config = dict(
    crop_scale_min=0.8,
    horizontal_flip=False,
    translate=0.12,
    tokenizer='word',
    encoder_head_dim=16,
    encoder_qk_norm=False,
    encoder_parallel_block=False,
    encoder_inner_norm=True,
    encoder_kernel_size=7,
    optimizer='soap',
    max_precond_dim=1024,
    epochs=1.1,
    weight_decay=0.4,
    adamw_weight_decay_other_params=0.05,
)
Rows from block 5 of the image encoder of a small encoder-decoder image transcriber, named by matrix and row number. Rows with one number belong to one neuron. Each number is 128 + 32 x the weight over its row's rms, rounded and kept within 0 to 255. All counts start at 0. Numbers have three digits each. After the name is the row's rms in percent of the matrix's.
After each neuron's rows are labels from the 100 images, of 14976, where the neuron reaches its highest value: "lies over" is the class under the peak. Only what is clearly more common there than usual is listed. The data: numbers of one to four digits printed on busy colour backdrops.
# fc1: MLP up (encoder.blocks.5.mlp.fc1.weight, 512x256), inputs 0-255
# fc2: MLP down (encoder.blocks.5.mlp.fc2.weight, 256x512, transposed), outputs 0-255

fc1.44 103:118125170089086184167168113171091176107128089148129114160109128126130115129174085137155184126095149147128099126156094120139112138107140079070133115136067098080112100130174107142136151186151121120087139118183085169150160095141144108121166179157117097094109157193140116105105158156118115153106151121136088143116190148149121198109149060104203126206119159150146127109100170070148181089136080163093138085107168156122149178078068145125085065097101176122110100143089183102126109135188159144125154185149127152093178180146148106153069165068131097106124076160172104090130101110124125153120176117071118164153124167123177140122127089102058118111169175175087154070168098148127151096119127127127129155166175134167111103124126147122101132108205101142144178139149155111184154123093141
fc2.44 099:153104089102108106170171121122202089129158165141147132164137161165155111166082128089156122109114129129162101126106168116114138128171144100156128186143147136129145111135143124191107154148141130113091170170109124208182049147115106155134078108137147156203166117087107166112123112104128065109106104119174151137180108153088094136129117064118110126080106202145168105166153138178081143091062168071136115170132089124160136160111117061139194124110169129125100188128177137143141147184139095115118162170127121118104134125090143153144086161086197152161111179094095169136136051136112188106103109148121079120142153145122150119080134107111122171172100143116138123096081132139137096103105111054146119173144110151157139196109137161084093136152163139046103126122100057205088145092146109
lies over: digit 4

fc1.83 106:148125178053127126123101098153152091162126132108149132141165174152129128076118127076082162135102118147062121168135074097126119140153122123174134190160171086071137139170102095130137105170133147121053163130127091135139126163126134131104131100113180094149083081100173132132102117140145047109171179046184111134176157129117122157096139096062062196079082125116131172157088116148134134117098088103167010141130135124139112131102080172090105104118112137118182126163098159093102154130186129112153154116122152160161123123125150156159138116108180121095120101095143131145103143176166071201178181094157102160087100106127079147137130097146137146172109110131155138109105111121155059150114185091136060114129104151126121184136140162172101130124142191092111102150103120059178108160132127
fc2.83 102:097107095173105132145080156090123176154087155171128117162104144104195154104092103130102091139157197088113139143103124115133099109149061175133205153151132145141144094109153116150108118122150088166182158103115124140072143112168148104064095148176076147125089117132069082111169120122150107135175105152169110134121087149135176137123131121144147131142075173148086130123163051110153110161136135174127187115110141189133110119086123154079161159183139131135120194076131179190073130140175112111162172060055092164167151128208066113118165148124162192145179090149108138133173109161151154097108140157112186129132112133124121137138185112091121186159151126139160151110139122103121076142157085112102146141153117113124149133143143134167150160148171033147094127140126077113158100207153150
lies over: digit 4

fc1.154 099:094048120119140138137149122131201128088134113123135082093044131132099121139131093178155178121145166105136136136103150145137102165094168139115116101181085049175125114115127150089140099169170165078103139156172170135160064108107091088182138158122117167098097102177121118104144111088088134174217160099136127090093139148065187101086169102118136093105125143108139113125150134132141140112127149041131095102091125098110168109093149116137117127113147158093098098114079126100140125173122170095116141153065150127137140118159110182133158101115108057147138148117155113095128159037109136140058109144087191100110131115155169116165108180113151182135157117178126059082115177191124118107099134103082111128167167156152126118151138106173150116122145133139110078085070108079180072145182098
fc2.154 102:167104114146151169114122151079116103133071170175081119162149121129155134104096122108086149153126160143110127143133145207144189182117135144149178178168166148166049104166105123105131133125139055129147085114155175127087160093078110128062122140154119090156154152121150137154162138140181165120190097146130142123120128131100109123193122171185172177101149116126104127132110134116171133053138089105130151068159072125106117137041135142088162075157110120144139116082113125127216154130126172136129096118126189125086100182132085116167169187149072145125152124179093089114191114181118103137123127162128132133110146104142143100086159120158116210135082171181117154073199149120150176134100058092103099149117130131145156128198145137131113136132162151110183152120157158163173107157112097
lies over: digit 9

fc1.26 106:107114114089109145160165109165157147091112105074087129187156111163103103160170124074149145161107135107132122107168131129099118153135103100134186058202160144136133127160135027109117108149166163154175077116116113175078117100093120137119079144130129125168129117123140097092139151158081180192104075138163128134128176212128146126068125120137196197174113118081124136141127119143165123051114088118114099144146116108054131147074107161163110134121135147100142125178172098092112148077120115118131111168142133116162111139136163068149083131185145103110139170124129133113147207140144150092141132139091128180132092133150060110060103093122126082169075134069166146109116095142158087146146116050091154113135126090104136122128090143155109149104126094082059070071154083103156117145074133
fc2.26 103:130116134118087068103093119123147112098152159134136059152130140161090083173128165116098155123036104147136102186153134138186126090118118113160130125102152131115101090132149078192126077125175098181140113133123114147129091130132200075166151096128158123155136175151142186145180144119088114139079141092151137125134093061144156123131093117117079117145162122157173129183149157069130151131148127088100109102143136119154160157108092065146123122118142122167129196180207113133057133131128155107113123141092111152215090143136103114117139140124127189090136100118205126158183169107116147163122144116114125146113176175129143131162152147145151106089147147037156099146196153099123154174188091094177112153152097125160184154077106146143078136102191133126117100074079169121121212138147165
lies over: digit 4

fc1.326 105:089112095101176113134132181114142124118103154121132152133090072123143116137167145171157125173071138072144152089112118160126101147091107105122169151105208092149093106129072123101145163118105124174129117117124158134144154170087100095098140153127116142087176127157138168135108180147104108132048088184175088154163155097107163111105134074157116183207140107124129107137058146129135100149125143112109134097105164119128171080101189092106102144164111157095119144184121112137215173073122096185180100113224018151090109112170125159065090126080119121102123120117129104140077132103157170136123100099178140146074101087159126174108153114143186152185123146093174193134081093146145134113138136181139117139163109127154084169071095086132124130095121094152141132156143138130069141140123145
fc2.326 113:135126138148224062118075154161076120220136114139166130126128146096158114128145103120133136148148123120058163152097142118119139100163097106166139113105107173113180122112129153200114142090120151208171132161105173147160141188126089147175168082151086168144149084163137133153115111160094175157102124085113103121150115145115098126151076180112102087104099183156081177137086148096106183123093075174135158092067085115116159127159152165156114151096125115175130104129120164138070077138120131101148178125081123171165119093137175143139123094214066039105129111134145137122130088161127128125122153155065173066138084131132121112107114144183060133088148103128105123133142121135096132100108095073121135121124125153122164070210138089132105118132112178150143088112124118112107085154130197
lies over: digit 8

fc1.261 098:146119074158132127146140166109161189116119118062084136128113105153084100176178102172106138151151179146132111151098155129132121185103178140164138128133094153128060128164136074108129147147137175102080112139158140166141110148099078103102081112084160097106103113143102150118178130081132102116148166146102186126085133128164151129138120144190061157141078069181112117142079080128162145099162144122117087104143155155155152139119140135101151173185130104163113090149186074123074106080138170125112127076067127193113116137157153108139074126116181098207117120138156130123127120045123113114082154178095132110163080128152123150160180098121093191120182108144183096122152159166172140109132118124156129162181084085129098154135088215137091121206165098182183144131160115109143096145152093
fc2.261 094:078126148146151169151096149101112064081091161103169154092124075163077147134127119143110150107132126091144155110159107140102138156106103052101124102098118166121153146069111139079148134078158156167074180111059086118114132102079171108117141133133105121143141109123193142175189100151143138171122142129172102129176168125166135136093111142084154160122134095144120161071086120135113105135108178134120118145114077107118124065130185171137194127132142074081145157140126148102144129133150145170133180164147152073113120164110065101149166198107142084120181084114115087136140131144137084129148068141147103166096103049116115093084119122138122174035118138119086168070178135178080139106112086158156153111060085142163116138080174131162109064122083136099102136079102078084127100132066127
lies over: digit 9

fc1.346 103:132072125086124108126115173098161087059136125090145074167091197137122096144151166099135131157128045197102160124102165142126088140091125154149132125169147136133080081111130176150169144127090140153087097165139118103145170181100087140182153122108145147098181119122175168117106134131108146107177097182115150144198156103111124101160138158140124139110080126052134142121100157119145156141213162116139093098157089106088166065132115120139148097113177126156161150151090094099117178103117151188160152132085126120106044055089092134065118137107154078127096159163107151135119117061146101165130106213154158111163149180165127108129103139143088089116113133124080140122088139077102108134133144110121097154178118206154127109097085091134132143188105174103170066085123108128114160125080131
fc2.346 098:114132143184207179182169147121135164158148121041103134203177093120138189150128174121123142129152079105074108140112104103173129097122114169081077102095117085106149128174130106095097119189150145083202087147135128108097071104151079105116096075124105064121094122142138098127160115111172138125114161072117083125157144125088136085106060095098104103100140121119165147151056148088134159099134145114065157091116089198130150171148139109120089126137042120115135113129085153147125127136095133075147101090144151132173126116083127122156106169141127136166135072111162152105157113114111096163081191163075168108122107075085094143160145100126147155189117074125125130118113105130086128112164101115125134044166132109104124164113084132111111140120100108078104192153168160120184114161097171
lies over: digit 8

fc1.392 098:132124221125116164155118090052178100103110120141120137152083084102095130131146070104102101155104126084046134100164124104137126165110102098081105112151100214109085139118079100144127112151145161169095130141080113162109127116159080107076158142070089109090102142140152080142098141143139108166172108126152166134165123168102119159102076099102095203136162104141129111130098055158126165107152167157157173144137144113174124120147169121169159175167158143084133113164104156168142112111122166125137135097177199084107107142113141164084134073165160188136067117141102120076117147133120158131111133113081097092087131082139031176136119058124146154157150112089171122137109094135136165137115161125110139147185123175082145143147107076068172097105127123198131165132065158135180148144110119
fc2.392 095:161136109105191138111063087151136156102203149130165178111121126132157096105135182148197155154124092101136199153118137111118069104106177192134161180125095094078170084088184120113107099148085150103194110198161181129137164130130183128180091132093110188121099161134080161109088113153108100127137125145094143155112182111119105093097179109130111111116095106131152144133076116142135092152142135117128101095133048174194143149148104151140086142084095142100123166105134124155175129132145140179127150123161138117170119132126113144117123160063117128070168115067157125143108162088073154059146118074153148129161141119150077124132099149112111057135094147190133128142092071146103079138157157129147155181122140098106149145078154096119153170169087167124186178152158046138121151123123169
lies over: digit 8

fc1.39 106:106106148110137082113127089137136197072163161094067086105123133194192156099161088134093165173092110130127104102111062192146116107172133175106107100160104142111117103095196109080150119159162120145166089184158122136109153094104132115109177109123149084149186140194057083093110124174131131154129077167151077170104139140163071147120127180155144177145100170195085104151109120070202133105111145124160099122150125114103086143158157121157186088154108056104148117120144146150100095097119133116183132141143100072163120058158182091068131167142102133134150191160094131133189121099139088110149123152090145079118111094143182042145124108121119133080141136103158127133134100077148136168142089141081116120122115147121132154148085104100076116172126119093106127126140121094127147090097173
fc2.39 102:127143111161123150174124110133075176156159074133182177131096143116096178087159134114133106118137118121137134165102213089083141136091106120126122169071162140090091149072083099092107177117128151088146137141097116116114131155171143130119067074132126179098155124057116109164128096163105128173186164040160173107104125164137098168096131082133103099138137180081104158146152109132127152131198107144128087170160058141109155102140130115153126179097182200142111129157067133161154147208120138083130139141102186167104098131106072115165136125063096167134137170116155133120098164097167143137177125082135124135176127168112092117146092168101071163127141048129094159178134114148127125147174184095150118157148144140122190134150114184126160131086121137189128173128144133189124123138074109
lies over: digit 4

fc1.373 105:113168154120161119145146152154198135107098080085181138148144121163143160196106087205101128147072144079159133092133099135098162145118122113162166149089189097109120155156145081092106111111192110176090090131115116188176108099138068104084084128099113105115107102179116134190086128149163120106145163138171097116121075145117126092071084138151125167163074154158112118082090067176135161129117075138113065122099153134160174138140124110162067133141103145153147141122149165128136153152106139126153147117128153098146082141081124143113130089101030086182144081136154157100138141110101200116131125125093174084109130194168130113104092133133151143126136155090140078115134111153099114136153138124087053106113112092073082154190125147114150108184067119134175163140130134137090122193181061
fc2.373 116:168142132166109194152103161135171069050092151132091059160094095130092091168102067152172135141169091126094161143100112160131133125124141146116121133093093152172165130099107099154128126153141160150140177193169084138121102171150143057115130130145090112104098133158101163104098166109142140125159079124077104128134130120109106124106127141082179130190139145166113146200102151140120113089134147112110117199095121124157151125128141083106168126155112107109106107119164093128147115121082210127112108145157188137134147087167123062164079175127139146136132114106149095126128102072138132142127165181074103108092105107202156147032166165125139129157083143168146108167144129146152131061122074196190134139134098058162149090037080078107116129116119179112100131109102093164130179129131172
lies over: digit 8

fc1.313 100:117124133121121172172090144147115076111123107146107142162109115147098127146080086079162104085069094148086148154128142097174134154131116178110140179167144084091151097183148170127135156202129114035170163189131148131117082163124155089138142163125141141154153130107145157089145155122175115169166092144162130169109117173185102123124069106104181179155142190165168134134101159094124125095117113165107175094058099117146128106150051107182102131163097148083128123082164089078151124099078117086166159135116088133105138108145147095146095099111094131128127131126069128103102077122094204141165153075137100094128056093097115164078158156107114075122087119150143179195117087126158078159091158096163157083168124108154137137119077148195111110142152105107135125130183142141074083124171116
fc2.313 095:140066129088145094087153141065142139081070148138156133127128093157087127119175099139083135157191142107182142047146166151133105090122088111100154064115123136141097126171149083118128089148136075130086141076141090150155076110095156179153142145128158135146129133128142113136138157145105149155150158098225126087141113085147104103112137110160079144130146150128156103120080075092155128124146136117118124175161095117156159102184115139094159188127164111166089119108187216157116099108128103120102136126088123185155120138098130146075122128161121121121072180044125171177111149155113087069101130149089133133109136146070178114165137170153153152133142135097095082090130125119161226179108195081154100140134157082126145181123165081130160094151127083124101122057093153116148155148110060
lies over: digit 9

fc1.264 095:155121145053092141114126120133139119094165112099094151175094158127183113116078083065123104163147143067188121160123118166116129146095152128134136116135157121072161124140146094107107107166152149177078163127079185133077091119123149109119198109103118153164109163096133198081096140120106157167082151172178158154088150134102148152100134089114187115154112121128150129159151133130137145131109134101170117090105090183131095087138137199178145167094165174119103158171109135101122197111193113130185161098156129129156144099113167198179108125127121130108127161162160112120124117125165060120067141062105102121090079093143087149138174139101091071127160165172151170081159100150129090141127122049104131139178187105120119128151124100061123147074107143137140087112126119128108139104024071
fc2.264 094:126129148136163092117094106143119142107094117127135085102100157136073107096113104159095138112066126141122103085113113135105132134132085111183150125118131164132166111125094117131080122086098135171181126123132087207139140122135147154135000183082110185103151075141102160152140171136162116122124102118157121151174149140110072095168130127159093125121046114112129100169097149160133137111100134095100150100081148115125165153180161126115134131115125173180158095151173168138157112147205173066108137179158154119089147147147098111127096099169170138149064142105111102175103102150100177110121154094177154143154148178164094063103110096080124166114138164111143145125160183024099132143127087162146200192104019103140120180098131147130105139160162101155070114133137121133136160158164114
lies over: digit 4